From a checkpoint of a small image classifier.
Training: 16200 steps, batches of 128, held-out accuracy 100%.
Data: trained on scattered letters and digits in many colours, 97500 training examples, 21.3 epochs.
Rows from block 6 of a small image classifier, named by matrix and row number. Rows with one number belong to one channel. Each number is 128 + 32 x the weight over its row's rms, rounded and kept within 0 to 255. All counts start at 0. Numbers have three digits each.
After each channel's rows are labels from the 100 images, of 14976, where the channel reaches its highest value: "place" is the part of the image that holds the peak. Only what is clearly more common there than usual is listed. The data: scattered letters and digits in many colours.
# convs0: first 3x3 conv (model.blocks.6.convs.0.weight, 160x160x3x3, each kernel summed), inputs 0-159
# convs1: second 3x3 conv (model.blocks.6.convs.1.weight, 160x160x3x3, transposed, each kernel summed), outputs 0-159

convs0.155:146133120171087140181142150155224142109095099115170106145104116137138107067155097153130134168127122156104042131179123165155095098091129087110147138051137119107096162146126089106063093119098116105114128136190082099139108175167106163089123114123099168105115096195104140106111115170201133161121057137147104118173119102199166131176146165098120119084141069109114124112144204116085120100122119144190153102113079137098137101061184135145111137108158147151148129143123142115102124111073132
convs1.155:111104096112172118159114097146075120108123097130174154124125093047092104100147082077090085116110104141108156116082137090211143089155096183078117127118180158076068078128143163172192157115104102151169141127111073126097104154089117151138125091123109091179107113127141080104087093126083076098099129118111116157091087103095103157074153150144113140076099114116141122168062092104174154137139127148123157137125172098097074113091080120114107137103059113080149178121124124113130134082191107
place: top right; middle right

convs0.141:194149127105129080159145158164138198115112137114111092112137080192159145147124126140091138100087102083064146108093185149118119128074121038134143108116136108129198122104114131097095129135143123118079140084102154117165111121142148117103070107138082090082126097230096151068144121080186108102148115101110145122163128186158114185148097118123137099104121075200104114129138086110150166121133101126135089171166097121106147153123197096088113103167093160115157181138128176116106172172143124
convs1.141:064095180147124088173133035133161101092128127099204148097114194102135126122156101085087106126112087152095131108106074116168180079085132104142083119105062147083112100110198154141109134176134185089097142134173104142123113132124076112070126079094145114109129085120157109133126090182175120116095119155078167128150129105117135129101134170122113072129115099193136113126192139103114053069152095135134140116088163087101145116080140124089115104111096107073126088122150125106147116093152161
place: top centre; top right

convs0.61:099116130177083130118113113120141193142131145099178107115121115103092159169156081131122098129145208108192105118055132104140068133101108144104131099136102091121113088072141123075084108118097173091131099107115109095128109116139107141150171103121091152141165176095083125032130114080139119229122109092168077171126166097166188111139098132095117131103092079163116083099080117125099140187123129093134201142191086123158153130103092096173114094113124152114131108090104111101129112167103109
convs1.61:075187143116134093139140124098062127121145100098075132181085122195111023139106116123129117102158117145139153092118118172132148193128095111087068101159119113109067129166137126106079108158109131169151146126095125090096145083024099163043101132139155086149121080123104118140126089123126133134176154121153204144100086098084143110106126093137116140106097093120103114147112090157132136143101107187145101095106146126138081092111215115100108170114121064153138148105087113156092102114139122
place: middle left; bottom left

convs0.47:126155100075102120109136150108189124182124109112130050094099074081160131099091101123093130119068136090092102089088164129110123153061166105131118167074125089094136192099135109121090107111125103099123116075112139136102082114154113158123185127093167200100080137127117168077075170095146111170146145126097087145146111056120106136165085104145109108118144153105122153107118135105070157122087108105156085176148111219146124171104155126126133117148093035133099114112118183099088099129098116
convs1.47:055113158160132124065154071179097120137140112129126159111113211154164095165217185160082114197093112138153137114046119141131136122133104109190105094193099105110073164133109119128060106181134148090093135152145187155056123145153126129096105116123140126164127082129122147074045134169105170187079126138180135098146162135127139108083133085069104142116105091129135134152144134134076134088118151108125146096122164137129096124116134144109115093088131132106102145129153132141109057134119128
place: top right

convs0.28:101119109155108048110095107153066082094106114122074116127144109119136169185155084123131108148102103102103109111102170080134110102131124064080119118136128104109171103095154111141123122105117093129076134097085137073165085101123165085133102117097063116201189157126080131106098118095086132089197150139149162135104126120139083195122176098156111127090094062093164105103136105094120143110116116117083110129116128081139180150086079056125132159199080060102110177112137096130113152112158121
convs1.28:093145140148095074183111106149143051115093147115146132125153159095122105167166151132058119145104102131108127119154109117122125075066106118127098138146095094099092153135096113137132126191137163123094132109192147144134151154168115119076141125049091129153190102134135173130104146146156127119095138137100119104113135118080092126135103136161105048107177153191122170111163145096113061115087042092115207110137103109147123156098096113108050091096076172107198114164119147110092112137180171
place: bottom centre; bottom left

convs0.103:133126135157135079062122126107141119067092098141098162121128112134158125116127138109161153176153123163087093045148104057174160170192143048128154126186108148110145137092081156094151123157156157169097130122107047104127127106154121128151123148116102089085103121121171171130113145167119158112110119123141147099181143166120142121167133223121122104193165056178111111102100139124078130121131167155181144045104134178139142128116131142108140184103139161126111114096160172140106055157151145
convs1.103:076116110116088094195090123111099120116172126069166160104167115158185111089139087093122061150160103140112107166092148082135153124178146168140053081143152159110191120119114072112116139077105088142133132068108109124189120139130085143108147092134115131107086134160105084111140109097134118130141136084118119104129133055129132107116180109147090127170075157144149106164195106126110117111166053174136178114169146098132147206180113110131086068110135139079088102082156145071114135097139133
place: top centre; top left

convs0.23:153182145144105105133155107151116122080126142109116139121141130156167135181159146127106145193123102090072133143165131147181145146102205072101150128126198144096132109196152136094093136147181094129125144129159106149153132116127138089140166125076091119064178125193148176118065151097115125068204163188141147116194099128139133190112142101143147184137133160170093116174168078106143084115158114121151123148099114119216105166151146076151130112179159142109132188111158174129132114105131150
convs1.23:161103101056110113174146088148129084076101127124147080108142130092114131157118115141124120129115103126114160117099105081100078062109094106102087141139075140135089113067140101113140150129070080137086130118128155172089118107092084094084109100134096109179125089157122147126120106102120057099093107100134134140078103115121149132089093152037097145101120099195118139132171124091200154148064085114092144142105068115063086111114083126175127155075106064137153190151133173119113174140168107
place: middle left; centre

convs0.109:149122159134061141081160167123105087197118124123173116105081148082144159159112068108172121114139155089069089163112150106164116115141150091105135126112175065130170087129069144070058104123115102098135091117083115124128106099114161166132154113139193135098128160155142193124098152165120113149102083137156090147173093090111162151100116098136139117100121110121099161080100111133087161194118166096115150088103057171130149177075148124133193135176155129123075115111154179114083086099094172
convs1.109:112184100178110102102128086131111189106120126087134115125125143156154065099106194128127114204144077136168108100157082118100145100087117131153087103205113125126133154112129093074118095166132153140072118085144148143122119086163118100128175118076136152093118137112122156080086150151092111162109165138168193118109210079187120058212110130186084120158118164174129110171128124062112120118122075091114120127120136168082120126106141185153121102102106094077145144134140167150087100105117138
place: top centre; top right

convs0.90:115162086152080127097185170122110160126119181110058123104112080077169116168103036098081094132109106119132154098159102145123106185145102139161120158112077109081120139170130129063088129140135171152123139107124155184176098153128144147053127130100158093132175097151112191072106166072112105092155109117129149126120111160116116120109108098151101125086130099033146173078127128119097100101111144091128085145110083142142157140098124124046126103129165103117163126096082149101050121101140161
convs1.90:099091149061155106190154074150167115098133090167136149076153141062162123125156076133088108147092086130110125158066086052185087043144044160098134120160144165140115112108121114159130130164085069104146100111124149155113122126115058131104151111105121151136088081086149108136138164123111095131085115120102134123113118111059143192117133130043131173116080108117107127134103090093143137122167120111116086130176152085106082088093111144128073153088110106098083137099157145135159168144111133
place: top right; middle right

convs0.11:173090147121105113148156097152111155091140109100132147086151235121120095151138150141106147193135137063069135143116135136133179134144138134149127114121229122112140159117122137092116108113107111115140089128098152114064114106146132154135181050102109089063065055150149103137102135127165157150131124154149115131181108121137129118158098156097143162150089128136081061153132062158107190121150096118146112111091136166080078134132171106119104102102110168074066105108124191129132128088055164
convs1.11:098149119123113151147134093144172102131109151119177144131186135129206104104098131104100066104110076142091113124161120064113108154111183099111091130091086200165128107104194130060048140089176134180072173161115116158153133137104084102078111116138161128151104197153132179157141118106149061107063110155130184119080120097117148101115139163124086149163128099135138120147164100134155141109148117104089106126175128118109150114084130145132176134125116089115121143087158147096136226171176095
place: top right; middle right

convs0.51:108134114059209077105112123089100103106145125136078115075147069174112112136103172145086146126123078144116113093119133094079166107124127120098108144099157154098135085134101119169147122144139064135167129112119075121117124154122160117148096107089116066073107094145131111125083131091146114046125166121140178063123093155099073078092166102145119098062137065128099115159130082137139076052153104158085053107103157078096114097186122130091119094129115106118086077160133137130097105092132114
convs1.51:149090133121118162085113088129106068154130138117146135131127142079096115129072100116087139099161138077083177121114191114141167096060143071134158100142115115120186127093210159156100124133063130076099138141177115132100144150181115157197124102120188083148129124130123102088083138089112082121066119116104118163084101109124116204110081163124141091101114077128172152090090107137149113173147115115155131148136093114207108096133127127134157167151131106098087206071143066119105145113157144
place: middle right; top right

convs0.1:154119098100184110166091132123114163086105202095080092063090071163096136107127135140146094074105102122115136097068141115106112111137119101105106091101140085109153099093099092139104107108074106102139105120129128091116127120144141151182143096060105072127118118140087120090098065072092126126097140063095146098175124159135050132095113104141090098075100065132086081131092094088185142071154100146099061067130149127119113108136140079092128123139086111109125166106164101087114175141090108
convs1.1:117127123107110143120105114142138124139147108165136159156128157080081136183094068093090139086129064125105137134117164083160185076078137132130165140168117122084144133079163116194165152165161082085075126113171104162094164126144143111197152106085124095128108114083143128064091135148133101110107156139094123122078084187179091196154080158137124040111119125135116186082183104111122063108102092140179119155144117124157078097103101153128125077153090098103099182171128117120096125137152140
place: bottom centre

convs0.144:127125129125089098104110180117147076168118114118128121098088119128137186158060075108114100115103175160087098169132179074151102137084152080044122104126166103119137064166122111112072109088085059117113099163125095152170133102101142116106122109125157128197116139151096092158035162151089076068155134098134084128124113110156106186103114122093123144103079129110098137118140135149138143083099102101113139091142082071078121156111104124096181120180132037131157171143127129126116122082114140
convs1.144:185142101087085126138170111176119148134086107122157108106170132131139135158136190153124162199126079091130138129161086097096093091156069145114112115156071098118088151108097109094164112210110102128046114083139148175149094093166154110107116112077098146154113108089112171088101111135064161125110159117163127122151160167211109143167140128174100128098136136153093123168082151069098166110094094110095149171089111199098102150139133170138105108153088143100205129164129178136097112123147131
place: bottom left; bottom right

convs0.78:157084117119146108181134138105101161144123152129156114112095097099071144073172146159193092064137147190167071107123141143134155069138129095080132104103111116130168066125077106146137109125122123116108128129115086093108145147109127114137162123107130128110067163199118116117139075151098113137074113091105107153199111103153092034090101124151135106095095100220097114133116132123137133111186096155111101130201131074115154120081160090130154133137142124128064074124207140078093104149100146
convs1.78:098138095173196102096129120169117158118125099130159134140114180085079149178122088137080145087123074098121125142127117103179192110134111121140123123160149101068106120127146099181187089178186178094117099114144081126116116137133187103176114134083127121116135116099120124112123106148128151084116131169115078121101149188221095195200119103169123124118163118146147143100120087118146095093076122141155079144091101134099063131084158177102099113211109099107188132181097104139090120114124123
place: bottom left; middle left

convs0.106:078137117118153129154111116109111105097109131071073101115086120080087073089119117119073120130078078121154101121077134074096143103096155140114085107151123097116140134088097120141128088107100136117154094090125080143067106146091110108181120099097097113137156127110146099083134101029079134166079130138065236075161098140090120107090125104162125102036121116101089069090077145092081122100125099129124106124104108122188091124135099122116101100110111130112088066130126149128097089121112090
convs1.106:148145161142146134114117152090178157199146119173130174160091168117106174159158146105069150108157193137130115136124164136133123143048117109111138150127124100117146156135111161194096124131159117072140112156160066115129146128123159077161152159129216181106153082105143086144157141086198222095110147142125102105142148209145109151201107145072145094082138110109131149093128154134107107151135148130182111149138151107148156118121162124138176118160136174143088099147130120110205125142045146
place: top centre

convs0.159:130131140125020129123131153106104088139137083155107144094127144067134153121108075122171120126099102128158086140183111110136091126186150109131131145107096108108157140147128136097059120125166096126106114153161075119176082113109115133132167161102125125202139114135177164148094129163095107141115121088125159109126154050102124127113083107142093135108130155098147228082113179143087142104119153075113095110109060124152179118057111100095190145138154106187112092073128178147113119066073165
convs1.159:163139094102081172077117110146148192149097144121136108091115139158146104161115191152091133181103136113136112176138112134065127079135069171131093153172125094114105162115084081059137091185120089085107106110090190174137099069206166073138130159098132157164103122102133146087124204081074156126120122131172074094160149138141123143165128140165079132131126156110150104131091139104059151129135134088085142131152106150079071145121135169108116099168150157093193159129164157136121095137123127
place: bottom centre; bottom left

convs0.136:179119131108171156136158151117167183123125174179159106086123128148120136213110193162129108209114148224176087157104123122119069089137144093122161124160110097161114107155099130157103138144102114097172150117177118121127136112120139112187150169126157080155151126205122143161119144178138134161144143082123130073189122175145141141084096153068126113170133189186129169101142159139141088098165140161145139117141198109171129112186116141096151126128171137153097122131190156137156104174090128
convs1.136:145135177090196118123159150129122125075178060133112103171155124112099105120158081095130133085157109120123142088109180083137182164145090076119118139103185156109156131068152160172151125126177089097133120172140097098079148177075116109139076084144115101101136115110107089083140105064081079116106159112130095153071100128174116093133128113125184135080138135115083088167149081068155137129113141131167112178111118121184086144136176094140112165122121072093084062184092094153129160108123128
place: top left; bottom left

convs0.117:185082108125102126166168129161086153140116123117126118037117106107155165158092102134167110197104095145117167164116139114166084138164149109173115140124109088125148158126095120116103116116136123094128109132157142144191092096151152109154171135116151119166154156137160202108122198154102115175137155069117159142147143099141118185118112096089083146139102197095123165087129119091117188128134149084094159174132105207148164191105159146109173107230114119110143163073171167132105117096096173
convs1.117:078128116112105160117171043170133130101123125117137137108138182129134084170169171159108135201078083149135150140087074100110135040108088091149088136188111107099119128102104076132106112201083080086080102125117167205065094109164083098090119109071116137138109128104109146074085156150083119158085114130179121096126178115140167108152140132096091125104129127160133108118149109097107120070121113096120120128140113141084070124100133151122104066053117138100100171128162164110109115128114125
place: bottom right

convs0.88:095118142135134122154111092111123073051161207144136099134133123124124077177159141131089142207133150106115084104140041138130165127089112134154126143059107157111116113153143132127118150149179204127126153124183109140128137162100081106102103114112122113063163132109132115096071104112090121079164156167104203114191086080081127101100134079215149165096119105153115095164145109147120083093165135125144071181128117099188138155166098130108092084139119063109152125141106126112142128096156123
convs1.88:146085118065153144165145124134083113137108134166117095106191132053095119150090120125127137140099089083112143133069103071145051080140073157114158118181115109147115124086102146137129117127086080131119106144127179154093126128128100094173103132125115102151097085083102149148130129114076090091081120104109109120100095159121141160077103156054127158136132121145128158104130081080195156171093109111108103109136091105086017105080091129145118183109127104147096166114110117150148201200141093
place: centre

convs0.8:123169122126113114139107051130158122109190158150121169148207165111148118135116118142073189112124116140154148098138143129095203127093160123175133150115138198117146155154201154149158183155237130169118176119162133128134113130169122118137113188112068165120132124128119182145167121134156161181171158142132128127102136139140122123172188155205134122127152161187130135121201126114170149123134137124143138152156122169144110133140141106106075089107139136170189152198102116147137192128187110
convs1.8:128123104085125115098097067084110113072097137041114067110101136120096100104151089117129101133133140126064166135067176126122127098093127150134122091134143036124123162076046059126093100109080075076130094123125117101105152106188082183081083085155130097199085158146101124106104136116119089101122116074107116128087118111103116120101101092082099150121102146125099123122086118129064116135109116127106142117164129089125066122130124118171143125090157118067071099142135103113070097106115106
place: centre; middle left

convs0.153:173095072110166140121067158159101118074115133102060093091098101158130185112146146094122118125118057123132152111126186144096109094154100175100088082093102110089195139128109086151151108086124091102167118071130133114112127098140199128115139135077138131156170165109114091135152152095154161111129125089087183128111136110163068163093103099149067106153105133113077131138112190086139131081158076140121090139172170108163157145165140083074111081172064139106084140117135082109121157091096091
convs1.153:072154164134105122159144115174125080088145100185132154163136135072129086125144081087016116094119097119105138124140080103159155061078139131125139189124134144097109174120160153195103153161173161089152115128202075144117123186145098063140161136064134147117157066115139103088092095130107123123117199133120189132098087088126109178142097169121176122066121138108109172124157122104107068135133138129139140128150149109128099107094109157165063137093083133105111143149100131110107106120149159
place: bottom right; top right

convs0.77:090117162124116099151146105144145130126157078123141168204136100173105088094121167117115186129211143189150147109127071181113168137178156177148159130171151167133084138179187164171163162134155125162150162134134158174123116138097076139154142124171122158121140118125149136141166179081149096152096179180187171136131101095112162102104190116123161178148114165070155107163118115162198119143186176115153163144138153137142134126180076132116095132117165103151143152129079122160169194098134138
convs1.77:142113090080127112119113139119111131124144101163070084118213130124139076118095115109149095104121113066127147105093087121130067149126095125108172125135125113151124118080112137085079145108068119131116129081100161126098182093117104114139115109146130073145082120119110103142110134097119096132094144114134110140083128097126129116124095152077152192131100098109131120110130099092163160217094113107069094104151074100149047091062095114190131209090059087140035111107114149159126182168110102
place: centre; top centre

convs0.37:142081139121083148095137106120143093160163191195137142128138157089115140221093118186139120183156126127126108204104121140212101086117180144103171151144107072162153135139127147126098155162094119090095150167111110177110102097118139127113174160178119129134100142229198143132072181156103111157145075077164132117142117161092108144103116132107123100167103088094136169076136102168116133134133184156114133126108137159164114108126095154098164103132151130159118171098135184166164092098097172
convs1.37:148143114111123114176107168137104131106143061114156177135175104106146092090189108112140090099112100177108147150167115103126221176159105158177086143108182209140159141098108107103142134086196118185119144110112124141194190168118114133162123100064109209091087187084090146157117137109101079122157133119154121127144161091094176082165177107210137174107133161098121106170136103113117135151143126109110150140184122105095154149128134112164111152125114145074151127102105176117100139144124154
place: top left; top right

convs0.19:060088120116112088128186056154125143108119192145168096082076057111064130168151147108146108127118126106176111191124123133135075084119179213093112125094136109124074082111083092095118105089080117090125107126154088193094138182119120140132129107129074114127075137135097076109105161116171123091043103110146122173108146135125163073102101128102126121111103102141149112122078147120108074130103088088082148157149114075141115079144094093144101120111149152119086111160127156104093097132095117
convs1.19:111182145124198068152114188112113127140141112143080143214076154180098075155122155123108099102175121159125121115185137167109126165097076099143120097144139102124102146134083123156131107163106148218162159169121102090127183083055103133128095094149137096147117101122101114127081083127130114186135191128190166101114125098147182087165116110121133120114108143108098125109057088154139105125094137130150124098121137157148086088108153112139140185153110047182131123142083112195117098143089121
place: middle left; centre

convs0.56:198092139089106135113127163177139125109126120111138167109188165143175152085118115099146152128167124054065138090156159098115138152165138096147114166136180160121176142054186135073134133116143114175087149163073138174190083083146169148072145127115129171097130129173158118149116154122163147099231121116161173144082129159137127204148171142140120155154130067141126125101169133106136174122118147106167117133097127153111124163082181123106164173142113165131165192124164113155152149126155169
convs1.56:111130136100088101218114056112092101071117121076160105116166114096142075101159069108098091132137093148108143139109137080144132102120132140114099094132118140119082115079107119087135148109125084147110139128108136132128119140128047172080138064144098093203089134203126123114104095132099040102106125112080131129084099083090101151082101151099111110157126103132122100122145071099145150137126061138116197143177118062083060123106106107129094110126118094093128138125103150140092160090199117
place: middle right; top right

convs0.2:115129118142092155136100043141122182079136130112171107118098077082035118105130091146124109131114119144181115152134096140168131045118060128105122089092129077106120106118111089087096094131138119060134101109124129127055107134115080136159111084111052091105121139108105084102155143096160114093061127123134079158143164076145124036115121102104122135121077155160123093136111101118091109130145092109154122130135078083111106111130107098121073071078138150113101056134108143099123069133100098
convs1.2:108254117110156109112150141117103037141124105107140176114125141110108139119124118092129140132065127162132095142128167179112128149078072135190101097148120147160079181167116130090114132115118115172196118167114106146101110134145128106071134154107146131176136072120147123166098113124087188168168145176188163117158130134133186087117132101066130110124142136118127147108155133130161092113150145149079153079115149167098114149140113170156233198155136105144185122102143116141131090110069126
place: middle left; top left